config.toml
train_examples = 72500
cutout = 0.25
num_classes = 4
activation = "leaky_relu"
pixel_unshuffle = 2
widths = [64, 128, 192]
attention = true
muon_scale = "original"
batch_size = 64
Rows from block 9, named by matrix and row number. Rows with one number belong to one channel. Each number is 500 + 50 x the weight over the matrix's rms, rounded and kept within 0 to 999. All counts start at 0. Numbers have three digits each.
# convs0: first 3x3 conv (model.decb.0.1.convs.0.weight, 128x128x3x3), inputs 44-54, a 3x3 kernel for each
# convs1: second 3x3 conv (model.decb.0.1.convs.1.weight, 128x128x3x3, transposed), outputs 44-54, a 3x3 kernel for each
convs0.57:535536428487500539489500445473522497510423525494468429527575482382408532515592507527487466514471511483522440561486485568541487440545566480494469502445429518523516468528530432460497503489487563428419487486547446593579515544481502434416499526497470446477477457403465519546519452415443458500469514597
convs1.57:532498475492500543533510505568542534519536494557423522477468418452489551512519538451475489533466515549563547549462471407406549441462474486451522532539511508541476454468484557461479477432597507511466579446480348514525483521462521519444456505571457544441574530408415561514524498534522519450606534580
convs0.58:449434500442488406457510534699569486453427506454448475553523495576521456638524527513577547542550497500478519554518564517476575525501415493510498497468514475442504481484504530462468448485505483513541510466545452476534493483445504502448587477446537480445469465488460409459438452536479501482543468538
convs1.58:556503513428524462444447428546572558502534565433460506527482500547528514449500424593491477525440481458438410514494437488478516431468495440472445476474420493493458512479529488519541480534556529485557416447490434528499472464503477497547481532527493505476483456478444467522531552479527537533512504502
convs0.59:462445528435451550545541440522563509358431441511530465556538623455457484499610615523489525546525519479532515464490404470586509435437436493426557511369504442422464447487470384530447451464457587478403452426394512490459569510441468446379443450455624468485524544501473504535620531516631466464598530423
convs1.59:489482484596561445568525453523514565424514561445471476524503536440469459515525457543543527477484538444396525514479470496393500514508424418477541460433480528486460511517566486540501514534559534423515585512505558491494385438500463477488382447506455463485512518502536435432474417461465382393517533577
convs0.60:482489473419462692367506424515498449466453552588489484515547575489542386591531589509488483533554447430495511526491509543581404497437484520608564510430545568441573523593607528447485433483580414416456483535434391438414470456428503466498507423516579463368463477444413478474493472576507576453451571574
convs1.60:523536556551500424527465476433607441464383501470571491474460499444534508539440509551491524492468557503474443445533534490540558507503523545594542433427476547504497532507473462496512519595358461488475448552503522538546413542509536508503557478484535508451437443545497475531469501530441437507524429444
convs0.61:546468420511502502526476467481496511437595492398389554455560591551481531548475366490503518456515454437472491474471601440400610415403462428475460449485516471516552517536572495502545470487465464469509415459471430504614531383437432455496403420497475529561488471464412506619482404441508487521552501484
convs1.61:470534429512516486552507544500481512549470508491574484503468480490525498467528402507500501542427503500456479435475527466583612483560516427509421518528458530526418535460387569517480504553510571551488516499485531447510380462505414539491513503502513522544517597494508555564353497481487502480517438487
convs0.62:591508504521516495537485433523427408559484466495490396478482476467506477535502524501480513522497486526527535506512468506557472528492529503461471541554544572533550443455549500519500510457535533578504502556486477476443470491463559549526524518513484538513546457438551505466416509626464539522515520451
convs1.62:468531410419421389457453521466577507469615487523546532515553494489454497581516507478559494523499511552627437577536497501412498519496526464416517500422498528452500509532554469540461480531452539625525462481464403409525539588485505496508442580451440450517503539495491534441459522502456509445487479466
convs0.63:540367413440619471362460432400469649467594479476493422488483415593416405521498539540466577442466538508540488551498482409453413418635527483522478475503505558481550482504481549409490573478469445504466563514533484475503519484449485514454527539540486600514416506460475461505386409438486681539534532517
convs1.63:521490485496477483561474600427573577408398549443484447479517463472513517489562422522435489381456581530540490532457447477438518562540535502462535502529608517511518464453516575457462520549627416554460452449512431474497482526533430510538509443503452532419521461603495511523482490529451515472553588427
convs0.64:524493508509486497511512450425336458425462547385542453503453474451459482349519438528495514534526498516486506420522558499446607489486512530605476554504511561516562446517522433447455514546597486494479477508526463421367486417463494467480509559504580425461506533541447482476496579534498476444431520555
convs1.64:485510516471533554541524495480434444525500497515545551436404396532499411451505465552448508509517472562466520466520543446487521481479530492509544455493470475506443496448486507455470472566505504515521480543529497472506474507507511500493444517556479448474554496511535559529444478455441448496473468534
convs0.65:679573447588509570554513601487478507523530413437535410569502466625561423489538528472471432497497414532460424427510498510567555473523441433523479405512464461421405498532602460520538525527530424439459501503386522550479526448528572551582491469505458424464452468468481472511518479529527457551483470502
convs1.65:413532528454485473495555503521521465605544500515494558538511496532510439599502503536510473496492464501425503446526496502488452592489516557506454628481430555486422448513410513463484469524465457478516461447529596477544520530450417596491480451499538536501479574538505489572539509428547455496421479502
convs0.66:435529503444388605544466534476345463576477436504494518442526485505563534674419486511458495576462442456530469483495563500523539531443507555497480557538525550494497472438499479467484459498507463533451511463448521505508524508483448476474507468529530514550524505500545483540554580570526560508622469463
convs1.66:490546527472513535579461587540462417583429387387425468537554509531480559534471482609503529553526526524457515493529462485422479550531481504630436517605454491517572574496515461486442482568471493515489441464453493456416475505424472503317503438515605497450438465422383522462546562535487532535580513503
convs0.67:477441509453459477451471413562704470434591492402574465523521479457457455475425384484478481442482475472546579427459445503585498561474546519495454537544518572610537436511458500565437476539514495439404503452457546494476488540498492539548496498483589494457493503508524484468501451527508563527454535547
convs1.67:517536548559564511573556432493550518448433524521461502496540470504500431545559542560495543561538517449523510475428452568483573453416541465585591565559597444433455557570554525539553502498409472452504459528413448449431491446443531532601493457589432465534455472553526444457467470494438448506458496449
convs0.68:601639515534458542488437523533498476478435529458507517404503506479516475485455531420473494453475443467465470480543558551573512498559480468480396577570495605545486561464650541495522502477550478478462457481527510479578476532473481468539477454472511482481503436520545485496477482599516539478502455491
convs1.68:489541535499518545463497591524531506448502513472506418552578491417516487449539553458508494452397468480482511398493516536431531507447543496510505565458477448495472485502510458524520418523513542508526520483451516473553507551478561408519446499474403456551443493538462571485450516546474534520503525539
convs0.69:458508495441430460431442520430449489590559473547403412437484480448437562432495555549549494508518464535555509472419540541506509527514472513463519516487448487422506511508442481525584584614544528474504455466446472483505496426509426433519563489505491471495527425464551544473567519595490455518467521560
convs1.69:518585603456542566568549495433572637388518557531470493479460500489497531524494519489627463351458434507548545492547504508503406556544446506546517449466530530463562359412391493495515599540402523459554551432513487514497527441520539498552466593467434486538480476484614435484563482474514466501477438417
convs0.70:528522475495557518476502453485515499479477482526538494508470426513458506485465481475529541498568557478538513480479486451481464496439558456441516468425446502501549506521529490457513484496517558560500508539538572524527497535510547549514563585588521587473196163229435507517486449385512514493485489503
convs1.70:516494585446464475427419485494486414461481450488465537486469516502493486572533525457431480548538535509492540473462536481496523541535515384457507492546533513504496533531462559568510525533542542562509523523470477498441394408421529535435393423483492543491611573618488514511517539526518462495486529577
convs0.71:543506426522510496523510509581631381364458506432416500489477547521449521416533531446446538521463501484488495432432456506512437556426491461573576453467525531438525490515526476505534485517392496486426488512527495515513488450454459535463543577478430542529511548501510538552496453557469458575445515505
convs1.71:536543495544614541440491638501505437455538557530470502483527469511569497353549491495583419537521634470461396540559444602617463450496518473470498623446540414544463454546516450436521524462499463503481385444525468404576633501383565491401420544425502530467544609633601426501432453476517547524484497554
convs0.72:454501480462572484494593564533482586588486463562570569419424435528520455482366519541496566467459510416404485489424437553551516466473430468469482474591535608570570493499490473509477535587492466470557542489519512557504461494409525520581529480491386465520467490575526533579450450473448491493478616564
convs1.72:532494490492483553486413589474390467534500462630439509521419454515499556429416481550485428542492480484455546544415551488444428485482473494585525482553482488525514543640476524506504465504543553471505447501512522493476585386499485564511479594516434473477596591525518523535512444452477475476557554507
convs0.73:567516501469474496515462476435514468522528528510392520511488500447483459539576510488404416532572488542503527532451492542492552516515490549521495467458450494505421448513484539523528459536541443506519556475507467415502501408520513506437503458505408565483501476475458402477529518506433412446431454513
convs1.73:503540538459430441562520512581544598501465470558551541555506471532511549597540485490513512526517481451465494498507477455509467482550495538587494489501487559531582514539509399468531514501450564526503472479457567557530524529525535574553502522548540477534460531636529567511504459445521565539511488513
convs0.74:489467513467377477424466481456472462479512551379409345504451471515444451512485484544500567502500495546534513468475454382537437443363437561529610573616617466462465500499510467543454476515460499473443498471511509553470565560447474485448463458486536493429494467406382407527508538592444396396410444389
convs1.74:504472434524416451535542536460488488517526540526511513463454475500432497499456526508570434524552530534503528541501480515549501497563557519489453524515492445488437485555437445574522501599539538463504509476467542517485498517476544459495554482511499532545422486450538498441532500478512496538574536593
convs0.75:529463467462459537494537405493481438460514491544429503507492574499517524492597425475405523474525555440487449575455504553532486426517476456506465556566498547490472456501488529551486480519554492449433475488515501454419541434472517490435502513537477540556535477481473502508415560592475463537581492377
convs1.75:499491525512503533458462529491492517500432520513464524526539513535524482440569489404473584513483511481436534559611566442527430525512571513516579476506589523455547510538543527482559503465515546457536513476623444390485415619475515487510531535396505491524495541509519480439512526503396535564481557557
convs0.76:422465523431466461378407527443541461554382543395432464557504372583485425516567498476491469559582492529487552429502435446447486406500527498510520524436483585493415503473501445491466481492454570542454505506516484483473479528491457493507482537467505571499483397488523473483491517456425531564479534484
convs1.76:458462445544524443482497513497533475506491510536514558639510547503466499503519452552476488519474503644415529562403461406504588464426488446422531473474501517357509447499495494430488420472541512521461452421517506433451475516523484523573577556448449513508471508524459465443517473484509493436489496535
convs0.77:509524553484517476432507465441418465428520506405401405473453526590474501512458546519465487473476449434487540540490507505527607418447550470503521492463533427494473541543522522459517541529511540514469472451452483468429459451446492472452520503391451446452578497483456457407471472461507460508481483576
convs1.77:484495489556531461467475461532572553524527601412478472504512522527563545491539499469410409425416481472467447585526402512487449460461553417535527490530493488570477454434496473525543466604445509519531502502577531485517553492525473584524521539508447471519574511554515501491509608456535623559505524499
convs0.78:565617414548555316541491424435492452535507458610457490445452635548485560514577554529459559505429441457444510476469429487532528518549523541440474488452457478445441443565558528514551456472498420523488505571541526436474509428540472442584453455485549512477496445494470549573524550381556445399450390473
convs1.78:529456628655378384484493485522386334529524568470520495512617522506526610516494406508445567424407471540573542527431479439437450603544467592494417582435435535516517451481521508524445453528522458453451494525525512497473548507577605497605485529539558479500500455550519504562581502547543518464579516502
convs0.79:536393562408541535462538561314447460544485594516393478464524500489455536506437505538475511499471445518507551453476502430461505576456485479523425497514451458498505522492457529532557373488509523471518508479508508477521442474525517472498479456481536459480459472505470442419533547692421510503587453529
convs1.79:428523508461541501467470536489495550466510522551585516491462439590486486417506498507463506433483542488494467504565566401419497507501481495516498438451518494522479506466441496516480473519479481498587481553477564493474418485491504549443480469524487453445525501560436488505439414500348395593503499526
convs0.80:538548423510527447460566523434467450372501587490620552471510452559604350376565392436526485436562478513498541486472479459534431458671461606526469561498460491450512496476472506502518471499559419438478477450558533489619536497409482481458386449436560469463532446562508496531469534621578461577481428459
convs1.80:491519521497487424516469498492571590457479411474460504455578417447527414439606532464384489407450463418529503453470543538441507416526522532470526445334418475520421462463446451494449521476475504508470558522479477515456601508541541424553522519461591564551472456574497535498580547481432512435496474499
convs0.81:621586515600465438435448444555511400449370565385358578524483512417440531562516431471456509531502465490494523495399445440479440509471507492527548532497500470506440448537474524549446486513537478494491501482608487462569511502588464431490448534485569522536494524623489474490620559474501448453532511401
convs1.81:517469528505387581475477482642455414480460535513497571665455413375575511523572442568487408534470389442512509509485483401615416481435490464615481513556451584518428452500512446392506474433533499465475518470407503472481488576516463569482404482438426514608429596489512535446480527552446457485524502497
convs0.82:490473412503493543496548375516562512506464569468475532467560498618501506429478504492490556518528454502533485474424501469543526534573479496507534456482552450540526511417543553542488520498449504493537516551522498578488478470460523494512463566512438563529547524488470472438505537536470481546526574405
convs1.82:550494478551497443537540595448515487419481444423440630535515591497492442571541546548692569577512493564525535449429495548552431505405409437551592524408507585497464523433526551392550605415402476570501504503459507568611505510506441503517437534532404493493353535477566545421485564506456426435474445408
convs0.83:468505445496554470502471434498470514460579542524390501430538444451500319510511343446457491513445488531534507432469473484402429477487467495567468500535505419596514435442438494434495519519542547510495475603531501572455514526559588509507583522504447516522510495420513518480498440492524455503399487590
convs1.83:458458499573545524524529526526537397553497522438379500484514495500425509538483569536488438529456508547522630590515531579573546438602544541473485541443604546493506483501548491462457495466534510438574482482466498411537490520487558480447478514535443532468560628482595568461439406537528408553512511440
convs0.84:570537479479457390465456559416476468485453536574588500599558512463517558486505401489488505484500497525522489522432505488410488481555528487485461558496478460501554509479499507547573553491522476513519514563584491530457468466489515407468523489461453439387505522478545459470547575597561499563480457563
convs1.84:511469471558483557506465360482418462523479543530483556508532557550404587545486586522457532560563563500466504466536531430412417370488447422435455503469537574467530426469436485565390479485577543557530540478484440550449519517445522511554491555462470504455540493399587474621474552466538418550594552617
convs0.85:398473578507490449520523419573543563535563395554523533452506459502455560523503602387431417496461449511513484453501463594569575518480466487534458542484461449457437571535542514485527582477498542554573487490513483512502388502510552435542514461541488489409474497547507470522444451422456616545516430606
convs1.85:552483497465547450525588645456533537495563528565550513544537560489443544513439505546478520494482568541587468517471462590513501538578546520483530538443560521446564557544541518533510470501524450513522404434461514552448488435519429508513486411482399566511537525468526563476511519436477450453421507368
convs0.86:519601530482504545517517405522480496427403387474506471445509546449487511462487508499454520501591453544483508417401457473479445451562478434533510466435508552556555537480483450477523496527472459500506508535512508509547511436462478444483479432511531494472525521499524452487502553648503489549535418409
convs1.86:437500484507485524507469441438499580478395560556498516459540498599574512492543465462397529506445575404422469465532532514460530520494553507457444462429377456615506508496526578578520469571519471454496590517414595495465548576526502536416538518449600598519404391373514524489517423569520486533572606509
convs0.87:514495484520496447474493428506538562527531588541458475511495402438529457513557508570523529555514495482433482548491455572542601527542554469473534449601544482507587386447465494524487444468466516531552445501552571587520596438541459434492526557580531561475547499539452403459485510480422479590474408510
convs1.87:396454496462443447461516445545408460460494453449492395533546450475473442513524488504427478476469454487529483455474550431413481433487471528536483544551380574509396448480423427510478416536597412499445395480495519535528526420507469470547572450489526476481446478521480452536444501494542517520555492631
convs0.88:606614553589646435593502375585469473512443452522477417506471515396491486454492541442544522515522489492457430500547540543564471513484575478457448463576512544550506501484524593504484487456452550482534529516516507538404505493497463440479475506542494526517527474440517494524502545544467490499476478520
convs1.88:478437532384425434477401390529432531470505488526581505436467428510533473504527516449495449501472487550514561456523543498435479468485455545564537485517551522511519510515476485559550600579442448525513461526496514602504528467533501488505467578554514495516450511547588529501494514536515520533493553547
convs0.89:426444564420525520545458498542551643568486478546492516524445499460489474445456431549531484498497426524494459429549534487472589567484561495512439511472422545500458511406442447412473517497477486482574503500556494431592478420405454468490486498391531411408496400467465455438472498500461467509497461404
convs1.89:593516450522554506485529505503457454491550432493522492582456426607615518556656534546493495501460513504476473496539503447500495543509512472478416409452477520508600448478552538574490498571390535547553417495513504540508538479458508520525541539573463469450589552490519463480516482526515493493509453486
convs0.90:595492418530485418512463414431451502476587459482431433487465490448355485630418484488548543546475463478553427496484511453542533420502497474461498517461462560475533493551463487529525470542600504525459485502441522481470412453433465406419508530472549545497576511457524500464458510430553444461547505549
convs1.90:505515444498536540477528681529474545441461414519441525580584502572571461446537568506431563468477481425504486543545461527515606504582586486479610427610468592567453524520405499377520462492418509445473543520544482548480440514457464571566476492546577453541503444584478504458515492433516483506467471473
convs0.91:539471472527509443439510446466383402502531579480521431491526476460454421495524459493495480458486474562500524516495490522555535557543514449476447535442545545500593430517437506515537517511519496540500476472521561537476463513511488483498433466479475453500459524508492523517493550541448528486495486503
convs1.91:465554476577585425461444609585591561582493494522413609502581466483477556518616526496521490466393383501508559580456460496509562437452505605561592549505521450479470426477454557508502499391558570542507457447579478483563516574535488506518512541467483370489371378508516565416468471488594549512506568477
convs0.92:606450362534554561531447588492598559478453453481516398563537479593434502399501489541579578473460525556479513485481515438463385506540501506536433509441407492519543469583551483558517497550480516458476443509507534487540463449508475355490538478531537534442500505528466468433554579591518556708609521621
convs1.92:510475497524446512417422505581540466571524515496479500544584482499474485577507394459449428466542436418489445480426476543471527552565421589532504451412415513526465538535513543468527545543511460445514441414554558542524529534469535506451464455460480398491530569553525512505507500488489502510525516546
convs0.93:464514502498517504501502483534479456490464463494451505464468490466464505492462500359462491364462560329427553477520527468507459486494492542544491476510519449466504529478499580495459494487449500540538511562554514507552470516495464543498455528484506543555474535568525500502538527512502522509511508497
convs1.93:472506538414530515347506564489550573484473549492459543475480482486553506535590527488436486551427551517422557484502570490545521486481475440485510472463542532458520562569477561557488537610482491482586438463513497433491494505496508548528531525542506478533484477556527470609569448552525495524484496510
convs0.94:427502464415528466560544389454513494563590542463525462335535545478503414485538473490503517517531465541488504577479503476516470569469475563473502529501447422434468511456452436530552500545485537557515540524468530496440487467506472458568433460578465550531511477467516471407411514445473440444569467465
convs1.94:463477593488454637481571406503507561517411436523509562532484428475599498484478452499472474531478487595487540451488565483515399520405417579609466536508352411537542533471537582470519522463416475495475463578420484443540514529423544430507566426520516486504465472511514509565533504536546492595422460544
convs0.95:587541398468544475526486449420495559466434499411528510521535486559508455476536598485504568477464473534466495551428592578413497513410470491405462468570414508398541481507492510458518504514526520424535452486514416574613546509459476516420484478543514471438495548555496464516508571480501526543393506517
convs1.95:530553451451425496507451480549531574453525502481432408485513532429492638405484604446448465444503436544394529483522470412437520499483554486375519589581513404531603577472610513510553432504451393441617429514545421552482452531430498575477408601500464446628436386494462466469528620581494537504497535580
convs0.96:533529466566518422459447502508451461461542528476477511504515427474479456636443580536464549603472514560433508466536494520505484496465570435479548495549505499499468560474413537525532447485512435469428456522450559507461493463483452517468500526415462522466554439483569481398497453443508443483488502563
convs1.96:486462447529453400519509482473442499490496477470509475546486470535583463446432471528501449496547502455543457497444456597499467606502485530573523518667517517488496532561422492596512523576487495490479443521492495438512469461482494548593479463537540523484555572535503482465542542506577532473580545460
convs0.97:640494511503414533461608453583439505441517471509461413472536464486504461501397504510512540415485470443458528528482469547533496437493451470483462577480498477510517464475470464545457531521497503487561400512437463548468499548525465474464476543508527501530495467477514453521503499481472512502494450630
convs1.97:472516422433542362561589443508556552590467520430531531479549497484510493458348505554583439582497497569370439539537530494518424622490604515563552591415542481564527534423556463592413438518504527576509407494463487413519513634531534499591483531531484461426439501396594497510535524614525429491542390661
convs0.98:582434515486450511591450488532473458410463446471572488350434449556481555604522422500458460518453566477513489500536517507479497439503500537532516539556480498573505507430530535472523477518554426445446491546488540575513536473440447474445475520516511497475446459529488500420550495523542437501555511473
convs1.98:512505480477517562435479495613555523539468491474534497556562540516501521524491489510483522556497469538532528497550508528448468600481551511464497491450466452539511593552545536507526533500498526520583508465476571481564510464474467554470475491477496424424435515454411474444527555497570568499522568542
convs0.99:463547556449487437468532572479449511489521468496519381567520513483455556610556590465538493455507535494472382477476443589557578518497586488531485522489493474438442444529480495522617453483415444429552424420463545462433492440520472428500509437435543521564448493515500537552557455541470458443509512562
convs1.99:468462441504544435518543520558529490499534480510567525591466462644476525581530498537478489538516509510576487537516505412381470518476465502448523521462503461507569463435419541557408462513444452426465464532556480508514476482480501558427433574489452513548518461524463449510448441495543475455388507314
convs0.100:546433397535414546541498601513449505444476464553480413444488503394477453366482398502519529498558569477444437512459454443541507460523510504459451514377429546504404522450443455544513440500412462531495469461431480508527521542478459469526446463526472569513533411369476482545469410475485530480519463593
convs1.100:400513452529504429475562475535428482489507471464478486511465505408455438468499540522505505459467492454439493458551503441565542583490535512469527505590521446526523554511498523513412543556571478496441496514487560540563502531457413446419475545546516408505509470564442525465473544533517480488497497525
convs0.101:422467457522500480551514460443489534440479439527443361555456416475515550372472484436501492461539471460507449582518509511529512529514491473464527509526496498487453458526492468465445441505503478425467523542505486530499417486486437433424434444440466467435438466526480463479499405428494507427477541504
convs1.101:473499545494506437565626488446497476469447515526586531603451441511411481491474478479544466509474436504468519532503417545588482495554459497473471592460525506476566499523465518545519535605478556529511467450481514413538545469486468528450431454484428449500515539518621517538488458467474547598443406479
convs0.102:413437448497461422475567426520471558410347576429424470560499489505449485555581501492489417500551434436569485512496414476513463453432418593600497491505460465408422440496499413570498542634444424361448457464496534522453481536422557534474487507517438503428473544465520411536496467471487481577550576534
convs1.102:395509462547500521486427503478526645498521521546493504534566458586534568473425516487479494477519547482446473455513462536516490615474475446489492499441449457519478524547510589541516552498538509488422541472481576486508462591597442539503463542473457497561471500481489444487500539513549424435511536516
convs0.103:653435412539412503496580523484481568426468748481446483493451570425468470478519435560465526483470498463460525556547446454517479546510523495550544548462415477533487521547498462487504528510580508536544441446576502456530485437413499528448517493471518451518457494504541480501494518398458527383433570482
convs1.103:499552425450405553433480569551575467406429437447503545488526496632550500557587519527581493558455478525525588453444483473505386496487521555608451373459551549415572538529456398598410346535498563457453485697424505507588497508514584553510489513476569606557452511478581576474498440533651589403499574442
convs0.104:548454501509553450451404473511558609587410489522464548545530478511398482463427430438484464548508546523486437504558504625542451466468410526535526521501501463427498515498463521581566513462538463495514509539450418416466438428442451456419467524466575523548440499494496494476501459517490604519479539472
convs1.104:421422448515549531510488479466454523496559496552560432468458471445403506562487450486433547539509464553558521550557557493492566522492479469565544521438517523520597459477481521483512616584534434423511460548594546565491545454487536539474545534440447427495491379468573568549509506504385475486478496476
convs0.105:533527492460423509431480446527393416512403615515512548490497525524435547628492506516571471474508485462529439512498445479506427546570423467493526500489496552568510409497516487486530507520478549531512535516526530492459467515555478451543530543550521540505507468511458503507465447578471407506579522468
convs1.105:543546538430421562434527472495546550485536504468447475475510452506529475533480495461604531542450439576518448498497486465458555503408558442527582369446500574538428576528466474537465542516528530507503453491500389475444534555507467470491505467554492522469534535507557418402468473503563458452444518520
convs0.106:559570569487500485513489378534553530435466473478483415459485454483484455450462507577448450525546481476461486522507532636579511602460480395524496483498515440377513484481446524497469523532578524522537461453444463485472485411459426452481501495466504481575453484442435460421411433442376319310477462460
convs1.106:552508463421411427465515499504526432568576485527542482494494476473533489496472447504512493530499499429396464518522522489551534513497523462476521543568577488516533526509506462437516507524561501507541506498507490498470430454470468441483414390463500499481531526442550531447470442494518532555498526554
convs0.107:538497414415412528427411584488460460452522475578560528493492402569517460523429522483502520458493442500548504504573560600485539487502534534465490530476478650453500532553556541528490479502466574478411598536476513472524445521489492533472498506448457497425481516538516416484602456440439478495418508486
convs1.107:519508366487397445501457559560476424545569489461493559478463552460381547549462490535504472404493527455487523510594573449555500546495522469453472345399538469500561479533493409617464522593462520518422444516473535454488441404520498488560571608496491528458418557481469576601400436494515375486528516529
convs0.108:531543477488463440451507508494514387453422522431529545469546501437526497450478462435576568449418565561381464485635512498603552510485607529473573570496500504481521404524511400635555510716543548554498493510508442508539377449454444372494535478489498557460427457474442310541535571464511518504443488546
convs1.108:490563545474549563502611502432444471532457496546459552475521625424447492478432519539549507520406503495474596524540546522604543530482569503487388519501551557525469505429445396578520505481512501539524499511479524474451612487540628477395484489507478465494530496421605612520509502419571473454512566506
convs0.109:555558541496429459512434437524581438448360361559607594485485411445535433539534477529503495475543555527482551477483512455555528505498466514489505530572514599512464491465449445514518504508546552561407504484461501460484500501504493519426489535481526482441590479478500500498570584541532452463520456502
convs1.109:475446430396426549578555426613488484550435524499497460526496480477553532480445458622480495535419598485495525478541454483387497401580575482447405410427409599525515486492497496487462489500484588581580456518464537446528463533524526470516558485474466457442568563470453465578591568544588482484546405490
convs0.110:511519552457481516480492449507485533517551560501529514462526481451473472475481502485500514519474543559498502478425469486464442500513563501478564517463469509449485504474481461512531526572532273280257317277273328345331430412421426398478417464495441455471490525467511520494496524435470521458488513517
convs1.110:560573504393463510399405557517504499572594574436486486555455515440404504401375442537545529523461456459495535520527510431470519465512577601616521517538462516626577457516480399472476386493490575523490444421445422513506403436421486535517511538662448511453481538437371417398478530527521504505472469499
convs0.111:488462514505473505405487514502480500411401459523530487498514553442442546372404417470500467484521585548564489488530536396592501472418478486446469459480442456508437521417453428395475460449585490466499477460454462465542522536475491574510466442416498477479482479495545446444437537469465494478464465432
convs1.111:494460527410454562492553462448640516439457437450505561519587527536529518561526543538558497501454432480418522533489524460571457516567476508598547485441568562469497431415395477543546579460437562540514556473499492463466551469550542499405493511477499513504533554511565537486496446444401526486461483563
convs0.112:532493546447489538409514531403532381604476477606369385521532514425473537447578446503489405532520452498525500542477526576386469437424495377487542494408501542428538449454439430475443456528566545514426567528589566522587510476468515482472505496492517511521560531558529489434495513497552430565541391513
convs1.112:447479512470601574450529437561480511554472517484563550418556563538506533425512538474512533526481490442549603426550500470587561526481487486514484488540464528399424491530548495601462480489492527515493452529526386525557536466492438464429437514540543551556521463498470513528492466456512432500557460587
convs0.113:518488433448551555437459530333500431456465473489364522453506358386535546368592469490504522449466502489507428472502502482428476544446539547535533464524546433532604480506497523504553489544479466476543513471542469487447539471549505469481476486511434586501533586526513522462471503435468550506328439453
convs1.113:513516561470482477503380410498475543551531594582528468493474499532500480433471517504447459486441550427520486546612548488501544510582513405450378500468497510484433410520513528603490536461455458557419509534408603516386456398454555394480577413435486492533492502425463465497594538436481438507498496464
convs0.114:506507519503476455525487512506506483470474545534492516512437459494507497532465517489519498439483504458505539528496489514530514489517517538513511428426499517498460488537503516488493476492534501513488493506508509581540540611542520596540540536477423471412408501482138074139476478487503478470533538480
convs1.114:474450508462491516450529573530482487535477496524573569538500472479535524565517522581555507489543569520445528519475513451458527476434418530555560471466446472469466545573548498458498538477434486429480508493481526528491523539424407400472480474475519510512534460455490546596484442487467502535553492548
convs0.115:504512461542538445440462405597557584433500495443520371508529385534523471498437480470505453482453463492513520465518536503488415556496428552534522616516506472473513452453534393519523460487463520541505481428460458457444537490447519427457508526516524515458529500481464437510472511491509595537559507467
convs1.115:516554446538632513539514488411544422551542405476452503450537481582408493507521403569461512578518489516545454484510541596532515489610530456563467493636528548498422566476427475508503483547512547536527484456443488600441499424553521476529420562549525437627505427552537494521457519502444467559434580593
convs0.116:511471495557562448439446490455499529457541474374406430552525531510397588505548488468495436483466505498519493458508528452479490644507513540547549538468522582556558446460521496509457454448435490480476493495552483496561469511500502534561534450443466490548479485531472505544440571543513538564442459535
convs1.116:447436592637512498423457545469452614507421510566529472471534456525434427525564488536562517579494480482461543499536556518563501471397545489536504491416472518554532487472538629418535507426425425488508437472526499447522516470517472559503583504468481543464452486532479461420440529451448485635518521573
convs0.117:412606611403483611500502392389490484511501479464510450486534448459558477509479626535441499511452477504496415497439461477563517534482485600441467524457409558500498494487497480530487517527528471516510406545674362520614490471450500502475442507472505524559537457509416580491544532552400464600468450522
convs1.117:457560431447433494512496577509535515485587471498519565512465495548487549431514493508489530610485443431532533513475550495470508524512553500455403539425452447501524445508440560553517435486539432491526557415478590540535461474480591561481512495486513490470545505458455582457410471523440449457574544437
convs0.118:488526531520419594500513576489505514406460496540452507511485520485500452518488427481512498551402572478459466436444494439520476525503533476493578521562565556611644523396426605433487474555480501529496453503494482459451475523401511430498486571586477577469521477478412432445551565547539472636444339391
convs1.118:440447494490562497522424512525489520485500488484445373484486451527500527532475544507474459506473515629586500535567536528443574488462590472512552524531515540465485524536522482602465545596435450501564552375478520501515504537529459541583533570546589527488478490468547576445461606535515459440525502472
convs0.119:513473443528500573519552484402506483465512535406409415480536508481591536412518561475419499518435489597582547506399460531555461541540497468517531523551545437569544507520519547552504555492466453449445524468490535497472540465495496542537548532476519482441533448449537468461452521504469543596523515539
convs1.119:492455433542522524594583490526454444513530515555554490500460452464436489530475466534532436593478511572427508430489514496576548535485520447483405538491482508428480570540511548536492480482462587566505452450437513457564510504475479413451441413434428445522517506489519582539425534502480485397458418495
convs0.120:544540479410511473419530497465572354438426453525495420495464398531469518471611379504545468494479515459451454445514462481610490373430423460438559524481490485558548524499450479467513509533503449442487364468477446480459480505492518513597480450545482491477553536522514468520467571556466513579448505528
convs1.120:412485538418497513521499494489466509397449546588539468449523470475589525529467493485497395595442536482499548515528478568410431548414506461515572427440443506529540476539530531554513480483482547534510518556471451516615467431446458529400517475496566467449469557535580607533525559466506487502521532481
convs0.121:503480493513493510555496512512423478475469431488560514548484531474461510526513526481462481474533550511453522492430483507563502435491559499476503491486499538434520505559501502516491428446503522541492482442479547487509521569516535623523530602520175070208447552452436553439546514492518541479501516488
convs1.121:424377452459501532455494515515489536534533498506525447444484576560453497557469557482485463489444539424537484474490521465441486503581480513448490470513469521594488477447460457519512493575581560496523519565542434408487480502484449475423507491447508584500529598487470455506510580520545538476559409494
convs0.122:514496460521557564474449414456455532472422496564518465586496496406416479493481622453506502487481456474483482469485412414442419480472463517471500499491477444564524517516469445492546479540528436415470454458479511545432517474453478455466533539530521535503522524557528487455480458446484491570442426623
convs1.122:478461543492516483558491483473449559524522520511518496492497573466560564563489478397519540497423399567441504520475563528513471519542554426506561506553601518508529554534529531531476456520504530452502523451535544484584480448518527566511527516602423426528549476470536519471407538499497476536524522596